{"tokenizer": "char", "text_encoder_norm_position": "post", "text_encoder_head_dim": 32, "text_encoder_drop_path": 0.05, "orthogonalizer": "newton_schulz_5", "l1_shrink": 0.003, "epochs": 19.4, "weight_decay": 0.003}
Rows from block 2 of the text encoder, named by matrix and row number. Rows with one number belong to one neuron. Each number is 50 + 12 x the weight over the matrix's rms, rounded and kept within 0 to 99. All counts start at 0.
# fc1: MLP up (text_encoder.blocks.2.mlp.fc1.weight, 512x128), inputs 64-127
# fc2: MLP down (text_encoder.blocks.2.mlp.fc2.weight, 128x512, transposed), outputs 64-127
fc1.205:68 65 49 53 81 50 50 51 97 60 50 56 50 51 64 55 49 50 20 58 25 96 99 50 60 06 50 22 30 61 43 39 60 50 62 50 50 47 03 50 48 50 50 49 50 62 25 27 57 50 49 35 50 43 00 50 49 75 70 91 03 49 51 95
fc2.205:50 50 00 50 50 50 50 56 98 50 53 50 50 50 87 50 51 00 08 43 27 50 50 50 43 50 50 50 53 99 50 50 50 50 50 47 50 86 50 50 50 36 44 50 50 96 07 50 58 50 68 50 50 50 50 05 50 71 50 93 35 50 50 99
fc1.206:58 81 50 39 50 68 50 72 50 50 50 46 50 47 50 93 50 50 45 50 50 58 06 39 51 50 57 44 48 52 50 99 50 07 46 71 50 50 44 36 50 55 31 50 50 53 58 34 50 36 50 38 69 37 21 34 50 79 46 65 52 16 58 68
fc2.206:50 50 50 50 50 50 50 50 50 50 50 50 50 50 50 50 54 50 50 50 50 59 00 50 50 50 99 50 50 65 50 50 50 48 50 50 99 50 50 50 50 50 50 50 50 50 50 50 50 50 83 50 50 49 50 50 50 60 50 50 50 50 50 50
fc1.207:52 50 25 70 48 45 51 31 53 57 70 51 51 50 49 68 51 51 39 52 53 53 57 50 50 51 50 52 33 52 50 50 50 50 51 46 40 45 50 66 43 38 50 47 50 58 28 45 51 49 45 36 47 50 48 50 44 50 50 48 50 50 50 55
fc2.207:46 53 54 56 47 54 45 52 49 51 53 51 46 50 56 50 50 47 50 50 52 46 43 50 68 51 50 52 51 50 50 46 50 50 50 50 48 50 52 50 36 57 52 51 50 50 53 50 50 50 49 61 50 44 57 40 53 44 50 54 51 51 51 50
fc1.208:51 51 50 50 49 50 50 51 50 47 50 52 53 50 48 49 50 56 50 59 50 51 50 50 51 50 50 50 48 50 50 50 50 50 50 50 50 50 50 50 50 50 50 50 50 50 50 50 50 50 50 50 50 50 47 34 50 50 50 43 50 50 50 50
fc2.208:50 50 50 50 50 50 50 50 51 50 48 50 50 50 50 50 50 50 50 50 50 50 50 50 50 50 50 50 50 50 50 50 50 50 50 50 51 50 50 50 51 50 52 48 50 50 50 50 50 50 49 51 50 49 50 50 50 48 50 50 50 50 50 49
fc1.209:48 56 50 46 45 47 50 52 50 36 38 50 61 25 58 50 51 51 50 50 50 50 62 47 49 56 50 50 46 50 50 51 50 50 50 49 50 42 48 50 50 50 41 51 36 41 42 63 50 59 50 49 50 51 23 50 55 50 50 50 37 50 47 51
fc2.209:55 42 49 50 51 56 50 52 50 50 50 51 53 51 52 50 47 49 44 73 55 50 48 50 58 48 50 47 53 54 50 40 50 50 50 51 46 43 50 50 50 48 36 52 50 50 51 37 50 50 50 52 50 50 18 54 51 64 50 51 50 50 55 50
fc1.210:53 58 39 52 47 06 51 28 43 51 63 65 49 45 00 47 38 50 50 75 50 50 57 58 67 65 38 34 37 62 54 22 53 57 43 41 00 54 52 50 67 51 59 50 53 45 46 00 52 51 30 51 53 97 64 37 53 59 50 43 49 49 58 50
fc2.210:44 59 58 44 24 27 48 50 54 54 79 51 53 00 40 69 97 60 44 49 50 49 57 50 53 47 31 37 53 61 44 49 50 50 51 48 00 56 56 60 52 43 51 08 30 33 17 43 45 36 57 54 50 52 49 53 53 50 40 57 50 39 61 52
fc1.211:50 71 81 50 60 50 37 50 37 50 50 50 50 90 77 50 50 50 50 50 50 50 50 50 50 50 63 50 50 50 50 50 50 50 35 50 50 50 50 50 50 50 39 40 65 24 47 64 50 38 50 00 39 50 50 50 50 28 35 49 50 49 50 50
fc2.211:50 50 50 50 50 50 50 50 50 50 50 50 50 50 50 50 50 50 50 50 50 50 50 50 50 50 50 50 50 50 50 50 50 50 50 50 50 50 50 50 50 50 50 50 50 50 50 50 50 50 50 50 50 50 50 50 50 37 50 50 50 50 50 50
fc1.212:72 72 46 53 51 50 50 50 24 50 50 50 54 64 48 50 51 48 00 96 50 50 50 50 41 50 53 33 25 50 50 65 50 41 50 50 00 41 45 23 67 47 57 54 46 34 49 55 50 54 50 49 50 18 50 33 44 56 50 06 50 52 56 99
fc2.212:50 38 50 50 50 50 50 50 50 46 50 50 50 50 50 50 56 50 50 50 50 50 50 50 50 50 39 50 50 50 50 50 50 50 50 50 50 50 50 50 99 50 99 62 50 50 50 50 60 50 50 50 50 50 50 50 50 50 50 42 50 50 50 50
fc1.213:50 51 50 50 50 44 34 50 50 50 50 51 50 51 49 56 67 53 50 53 50 52 50 47 40 50 50 50 31 50 50 50 50 50 50 50 46 50 58 50 50 50 41 24 45 50 50 50 50 50 44 49 50 50 50 48 52 50 50 50 50 50 50 50
fc2.213:49 48 50 51 49 50 49 50 51 49 55 50 49 55 49 50 49 50 53 51 50 49 50 50 50 50 50 50 49 50 50 51 50 50 50 50 50 50 48 50 50 48 50 44 50 50 55 50 50 53 52 50 50 48 49 50 50 52 50 47 50 50 50 49
fc1.214:50 53 51 50 32 49 48 50 50 50 28 54 51 50 50 55 56 53 50 50 53 50 69 50 52 50 50 57 50 50 56 50 50 50 50 50 45 50 50 50 35 54 50 52 50 50 49 50 50 54 50 52 50 36 50 45 50 50 50 50 50 50 50 50
fc2.214:50 44 49 50 48 48 46 46 50 50 49 49 50 50 50 50 49 50 51 49 50 52 50 50 50 50 48 51 50 49 54 50 50 50 49 50 50 50 49 50 50 51 53 51 50 50 50 50 50 50 50 54 50 46 50 50 50 50 50 54 50 52 50 50
fc1.215:50 50 52 54 50 50 50 50 50 58 50 51 53 51 50 53 50 52 56 53 50 56 50 50 50 50 50 50 49 50 50 50 50 50 50 50 50 50 50 50 50 50 50 50 50 50 49 50 50 50 50 49 49 48 50 42 50 50 50 47 50 50 50 50
fc2.215:51 48 50 50 50 49 48 51 49 48 50 50 50 50 51 50 50 52 51 51 50 50 46 50 50 50 50 50 52 50 50 50 50 50 50 49 50 50 50 50 50 50 47 50 50 50 50 50 50 51 50 50 50 52 50 49 50 50 50 50 50 50 50 50
fc1.216:52 42 56 39 51 50 45 50 50 63 62 50 56 52 42 61 50 56 42 52 47 50 51 50 55 48 56 50 50 41 51 58 50 50 42 58 44 38 44 50 47 50 53 42 44 62 50 50 75 50 48 59 50 51 47 42 62 26 50 49 50 65 58 54
fc2.216:51 50 50 51 52 50 51 50 50 58 47 50 51 51 50 50 34 52 34 51 44 50 43 51 50 50 50 50 39 45 50 57 50 50 50 48 50 50 46 50 54 50 50 50 50 50 53 50 50 50 40 49 49 50 49 50 50 39 50 49 50 50 50 50
fc1.217:47 37 50 50 00 30 23 37 50 52 51 63 42 50 41 61 67 52 79 72 26 83 83 36 41 52 22 70 39 50 20 51 50 55 69 51 00 50 50 49 72 18 44 73 00 46 51 05 52 59 50 25 58 24 53 36 40 97 37 45 50 59 45 38
fc2.217:50 49 50 50 50 49 50 50 97 50 35 50 58 48 36 51 49 62 58 50 50 30 50 50 50 42 50 49 50 50 51 49 50 50 50 48 48 50 51 50 99 31 51 45 50 50 50 00 50 50 50 49 50 50 50 71 51 99 50 99 50 50 50 50
fc1.218:49 43 51 65 40 51 49 52 69 56 51 44 53 46 40 53 49 48 47 64 50 41 51 59 51 52 54 56 58 51 50 50 48 55 50 52 48 49 52 50 49 66 48 54 48 49 40 49 50 50 47 31 51 45 50 30 51 44 55 54 53 51 52 50
fc2.218:59 61 48 57 53 55 63 58 52 50 58 48 50 33 50 21 50 52 38 37 49 49 51 49 54 50 49 51 55 40 50 50 50 50 46 47 47 59 50 50 34 55 48 50 48 50 50 52 49 47 51 46 48 51 49 59 54 49 50 62 48 52 50 51
fc1.219:50 65 68 50 56 47 50 49 57 28 49 50 55 50 50 56 51 60 48 57 49 51 49 50 49 49 60 35 50 50 50 55 50 50 51 10 54 50 47 50 55 66 54 51 27 68 53 41 50 50 51 29 25 41 44 39 46 50 50 65 53 46 50 50
fc2.219:50 32 51 50 50 50 55 47 46 52 52 48 50 49 49 50 51 47 49 53 51 50 50 50 52 50 50 50 59 50 50 50 50 50 50 55 50 50 54 50 50 50 50 94 50 50 55 50 50 49 49 52 50 50 53 50 50 49 31 50 50 50 50 61
fc1.220:62 50 55 22 50 49 48 52 50 51 51 45 50 50 46 52 52 56 34 50 50 50 50 50 50 49 48 53 50 49 50 51 44 51 83 40 50 36 49 50 57 51 50 50 50 48 43 50 53 50 50 43 50 44 36 45 49 50 50 50 50 48 30 50
fc2.220:50 52 50 50 48 50 51 48 50 50 51 48 52 51 50 52 50 53 50 48 50 50 50 50 52 50 50 50 49 50 50 50 50 50 50 50 50 50 51 50 49 49 54 50 50 83 52 50 51 50 47 47 49 50 50 49 47 51 50 38 50 50 49 49
fc1.221:50 52 50 50 49 49 49 52 50 50 50 52 53 49 50 50 49 53 53 57 50 50 50 50 62 51 52 50 50 50 50 49 50 50 50 50 50 49 50 50 50 50 50 50 50 51 50 50 50 50 50 50 50 50 48 38 49 50 50 39 50 50 49 50
fc2.221:50 45 50 46 51 49 50 48 50 51 50 48 50 51 51 50 49 48 52 50 50 50 52 50 50 50 50 49 49 50 50 51 50 50 50 46 50 59 51 50 49 49 51 49 50 51 50 51 50 48 50 51 50 53 50 51 48 59 50 51 50 51 52 49
fc1.222:53 50 37 47 49 56 56 57 52 62 41 54 52 53 49 47 41 52 53 66 41 51 62 50 48 49 44 47 44 58 50 58 50 51 61 42 52 46 50 49 47 52 50 38 44 58 27 41 55 24 62 49 59 44 50 49 49 43 50 44 55 50 50 62
fc2.222:51 43 50 51 49 46 50 52 41 12 40 52 50 43 58 59 50 52 52 45 50 51 49 50 51 50 50 49 50 50 50 84 50 50 50 80 55 46 53 50 50 50 47 46 50 48 50 50 50 43 50 51 56 53 43 50 50 49 50 48 50 50 50 49
fc1.223:47 51 50 59 50 38 54 34 42 49 59 49 69 56 44 77 49 51 41 71 79 46 30 35 72 72 43 43 49 41 49 52 55 50 48 48 50 56 50 55 50 60 45 56 52 72 48 35 50 66 49 68 46 48 50 07 50 50 43 50 50 39 51 55
fc2.223:51 50 50 52 47 50 50 36 43 50 50 53 50 49 49 50 47 24 46 50 55 50 46 50 50 46 50 50 44 51 50 31 50 50 50 51 31 50 50 50 50 65 50 51 50 58 51 50 61 35 52 57 50 50 50 33 50 50 50 30 47 50 50 47
fc1.224:55 42 83 53 63 51 36 54 50 46 23 37 50 69 54 33 11 45 38 35 38 49 50 38 66 48 66 52 40 50 67 51 40 25 50 59 26 31 50 24 32 83 49 36 54 28 49 58 45 50 54 00 50 58 00 91 50 50 53 02 62 26 47 99
fc2.224:49 50 50 50 51 50 52 43 50 49 46 46 47 48 46 50 51 45 49 50 49 54 53 50 50 56 48 65 50 73 50 50 50 50 50 50 49 25 48 50 48 49 51 51 49 50 51 52 50 55 98 50 43 50 50 50 54 56 51 00 50 50 55 51
fc1.225:52 37 50 50 43 50 54 51 57 52 51 51 61 52 50 54 50 50 46 66 50 50 50 52 61 49 49 46 83 30 50 44 50 50 50 50 44 50 50 50 52 50 50 53 51 50 58 60 50 18 50 50 50 66 48 38 51 52 38 22 49 35 50 49
fc2.225:52 50 50 50 45 47 50 50 50 50 51 52 50 52 51 33 47 50 38 48 53 50 50 49 50 50 49 50 50 50 50 50 50 50 50 49 37 50 47 47 50 53 50 50 50 59 40 24 50 45 55 63 52 50 76 47 52 50 50 45 44 50 53 46
fc1.226:46 43 72 56 37 42 38 59 51 60 51 68 49 40 64 85 56 41 67 34 50 60 20 49 71 49 49 61 26 56 49 71 50 52 48 50 50 36 55 49 51 53 52 58 46 53 20 27 50 49 51 44 53 48 51 42 51 92 49 47 52 30 50 57
fc2.226:37 51 48 50 51 36 50 27 51 64 54 47 49 64 47 47 50 48 50 52 50 54 27 52 49 48 49 48 44 52 51 49 50 50 50 96 62 51 51 50 52 51 48 43 52 50 52 50 51 66 61 52 52 47 57 54 50 53 50 50 50 39 49 50
fc1.227:50 48 50 60 05 54 31 60 58 50 51 67 44 56 55 38 63 63 40 42 49 52 61 47 63 50 52 50 58 53 52 54 49 53 46 40 67 46 50 44 49 70 34 38 50 69 43 48 49 62 41 50 50 45 49 23 50 58 50 24 43 55 48 51
fc2.227:31 41 49 51 01 47 53 49 50 66 59 15 48 40 48 40 52 26 50 50 57 57 44 50 64 50 50 61 44 63 50 44 50 50 47 54 53 51 31 52 51 51 66 50 50 50 57 50 50 38 50 59 58 46 61 48 53 54 50 51 50 54 49 50
fc1.228:51 55 59 50 50 59 66 49 52 47 63 50 57 43 43 69 64 57 49 53 50 46 49 50 50 50 50 57 50 50 40 53 50 49 50 46 54 38 50 50 49 47 44 49 48 50 52 54 50 49 49 50 50 51 50 22 33 45 50 40 49 50 50 52
fc2.228:56 44 51 50 84 50 51 49 47 50 54 53 50 50 55 57 60 50 45 34 51 50 51 50 51 35 51 50 50 50 50 50 50 50 50 50 42 50 50 50 51 53 50 50 48 51 50 50 50 50 50 49 50 59 51 53 39 49 50 50 50 50 63 52
fc1.229:46 61 58 50 68 50 31 42 42 55 51 50 62 99 03 50 55 59 41 50 48 51 53 50 50 50 39 30 51 42 53 51 50 52 50 44 48 38 51 57 65 42 42 63 50 54 45 44 48 38 50 53 50 72 67 17 41 59 49 51 50 52 00 50
fc2.229:63 50 50 50 57 57 50 52 50 50 50 50 50 37 50 27 28 51 39 50 61 45 53 50 45 52 50 49 50 50 50 34 50 50 50 50 48 50 50 50 50 58 50 50 50 50 48 50 50 50 50 50 50 51 50 55 50 51 50 48 50 34 50 50